A small class-conditioned image flow-matching model, trained from scratch.
Model: 19.3M parameters, arch dit, activation gelu, patch size [4, 4], layers 10.
Data: 101725 training examples, 28.3 epochs.
Rows from block 5 of a small class-conditioned image flow-matching model, named by matrix and row number. Rows with one number belong to one neuron. Each number is 500 + 50 x the weight over its row's rms, rounded and kept within 0 to 999. All counts start at 0. Numbers have three digits each.
After each neuron's rows are labels from the 100 images, of 14976 (inputs lightly noised), where the neuron reaches its highest value: "lies over" is the class under the peak. Only what is clearly more common there than usual is listed. The data: cartoon faces. In brackets: how many of the 100.
# fc1: MLP up (model.blocks.5.mlp.fc1.weight, 1536x384), inputs 0-95
# fc2: MLP down (model.blocks.5.mlp.fc2.weight, 384x1536, transposed), outputs 0-95

fc1.311:479536611461480527495439536506544560635463564505534496450465489504489530384477500450539563519457449478445527567565655493488382527508508494551548584559459521498493487434418558480415472549524454500420478454499474533470504525565436559433502521488500525503468487444682483541529570566556470564
fc2.311:466588481499515522496412547460464473381461501531468536519503556496514473578532508498464562588516557461441540525524482483549490487461398511487417501490497420486523502645514426520489580466551497476611562551514473491631478481455431546544477541514429503522459503543559408519455455526472535581
lies over: hair (26)

fc1.253:542515547492446500450459481413448499504514562406449512578470492526523413490348487431478489525574570536479484526577583588444478545506460512503496429484482568470522524548533499598517525560521441498524627545476497474487614585509476486565465520537479513566428456451586519490537557508546461516
fc2.253:522480488477588486542490492533584471566491520408440510512479448528454454441440505487470512556550519552484455448539471605421491456503429579591467565426470502368474561440484460545533480450460468528461575377458474575508460538486502551572549398507502555463524454444521520506501414516549464468
lies over: skin (68)

fc1.690:512581519526477491433456478537442454478504578484487444511487530493533460575533484454442469361462427550507546546513490464475495431541484498537433495534470464526645467489548492523525505499456519556490522465474504514611445539534461494574456424576488488587433521649497551488499503575542511435
fc2.690:495537449515484529534420501518554442561478526492467484502468426455513521428501531518533451648424601461453533475500459493491523526490451581516479448507491508578431443527459591445504545468538598495495530459463443406534514519409500493573548421509479489577496479589431535480463395562437424639
lies over: hair (57)

fc1.267:557506450569491475516508613473511574470501557549427521452547429481523521496419530495482529418492475501522425538580537478451406557506476454573531406513561536482559513415507477513528521495459520414484535499587503535564490512520486566495538481548512490568516428462501481585427517546485484591
fc2.267:401471531445572485494523575478468605440544503519488491473529492505492553588474507451507556616509504464436410578550518634542407429452568563442397446462495562467477500597501525414486534510474479427553544438498564536498501557543443448420524490451496549577438525496465425411519449503495547449
lies over: skin (52); hair (27)

fc1.193:523591533464494496494503514480527464453563486482547456477498503568508570545444456526498504425553458499498542478578489379440452541430471519495479543572482578467501488476558469492508563508480418536439537386503491582447521420456462484598516419531476453554479486479524453573477478589436578529
fc2.193:446513446478400440491553496501586531472499507544452416557511578472478637487454530544490511472500516614479577450483514503450468538368538563455515571529466534490491592561487510529525484537571515546518624578512407479533519517426562587473416464568558559538458499487568493532577601514445424522
lies over: skin (42)

fc1.731:435464486500615547505439434456588480549508459619449507444505403619383452508444525368565489505534487498474507411593523441575522523525515556539555455417602448543539543464515521511545492579485368454554415475509571551526386538377463536501501437475503573558489447449515542520432481517488509575
fc2.731:502591523514549504547557505505569522518551513550462501524587467395517393406404494505546484618505494573500484431545511547552512451504578506568427439599529526449430411557515455436546559466432469483489471449467503509488563567510540510555433381507517496465542485530432504550497447446401412489
lies over: skin (82)

fc1.497:415521442516509451495475438484517508471483419572491386480559513542503527529538589380507520547522532457464493571544491437488518503469500488514587587452568612532490409522427567487570460538524430480484577445534504535500477493490482503419536456458499474464530537519492549549473485452457449519
fc2.497:529423547515509542410481536442504465502442467460437451480406576558555491498517514562481435455452585540514479562494513533603502515541400492493550478563458531528455482529471543540528426534493502507502500568499513513511458395589423568448528526494511503432398506515486584509471468436510496476
lies over: hair (33)

fc1.310:519583484444473408493504527522467505533486467546422426554494494557537588475444483510483387493600443545632510459533467565531575492527521481489421420437462563502498499512547518513469549508472561412530518493589451434520502404535526431557525579531494412366563517658519478478398583554506521558
fc2.310:432560539515524481525490541461468488472508534575418465415415525447504592584416501510486493464635529542474509527502511476539648579506507527483437475540471486528497450480476414505448464506466469510527508525524517520514495477516439586569468586505546500406433503515524521468459455515438537511
lies over: skin (44)

fc1.190:472626510461447544494498518547479463484562422534508495495541472468518467539519598480479467513454557473574556538473512518494536496406500459651542539556494557493490477459543487437337459484406505495471527651460518506522453489456411489538457511536540516503508503525572440533491557501467480470
fc2.190:459541416520597510537503454594536496426481453555501478463492475446493503424427479487476537533533489524593552533482504501537551464469575422490436513461422480571541419508420504516430540445553554500501573366512494584500462506559420593539528505534564421422506521596490440446512576560524558539
lies over: skin (49); eye (47)

fc1.645:420447537502545465420515487550506559452443491564458490501468457495451528573531538471502511445482427441507529492526526491529468462480430537502428558469597551455506487459470544465497541491437462507529471471553578523540475524559498489592517450513428456497527516418474576399424504495533538528
fc2.645:533448462489464438606537495524547521533551481520445485487488503493486501563437521538492553528561500483539534485559514528522469605503455506504536490502545506398501465579468466551444528522485421508497432549502486458516555547407495544591476482504471610478501516483526576505485468460493398428
lies over: skin (78)

fc1.759:515565426470573457488472549486573546435542519398647470579370483529522481518502524499424560435484485486449501549472480510522534552539498519440581553487493500452502595589564511489398477403590539452562514353429574577512520446416509492472505456449497568489507547457495631496544449423505477518
fc2.759:580404523581495456487535470478471610453620434462526491436518427550495543411534515490562554475521434485501488482457469484447494483552471480489516501442499539470454424536536485571473524424579553541415427471521443542538488500450612556465453487466576535512491490526531527544508468446511559550
lies over: hair (86)

fc1.619:569508344437516508472535437496482511480530471589570499575490487487598508453548527465503519473518469532491533518497495517500503520477481574551384555420510588487520526413443556510562528499456402532500522513473556532451600450534467461532503469401484434481575508509517468475500494548550455597
fc2.619:502534520555367495447488553485466614581504458554551474445417509488510514538486554542455506486559392486478550507413496541481527556553406601545530500526493588554481514548493449532553453487508471433495588581485447478486510468422471531527466410482497485427451493562538507520549548478455502384
lies over: hair (46); skin (38)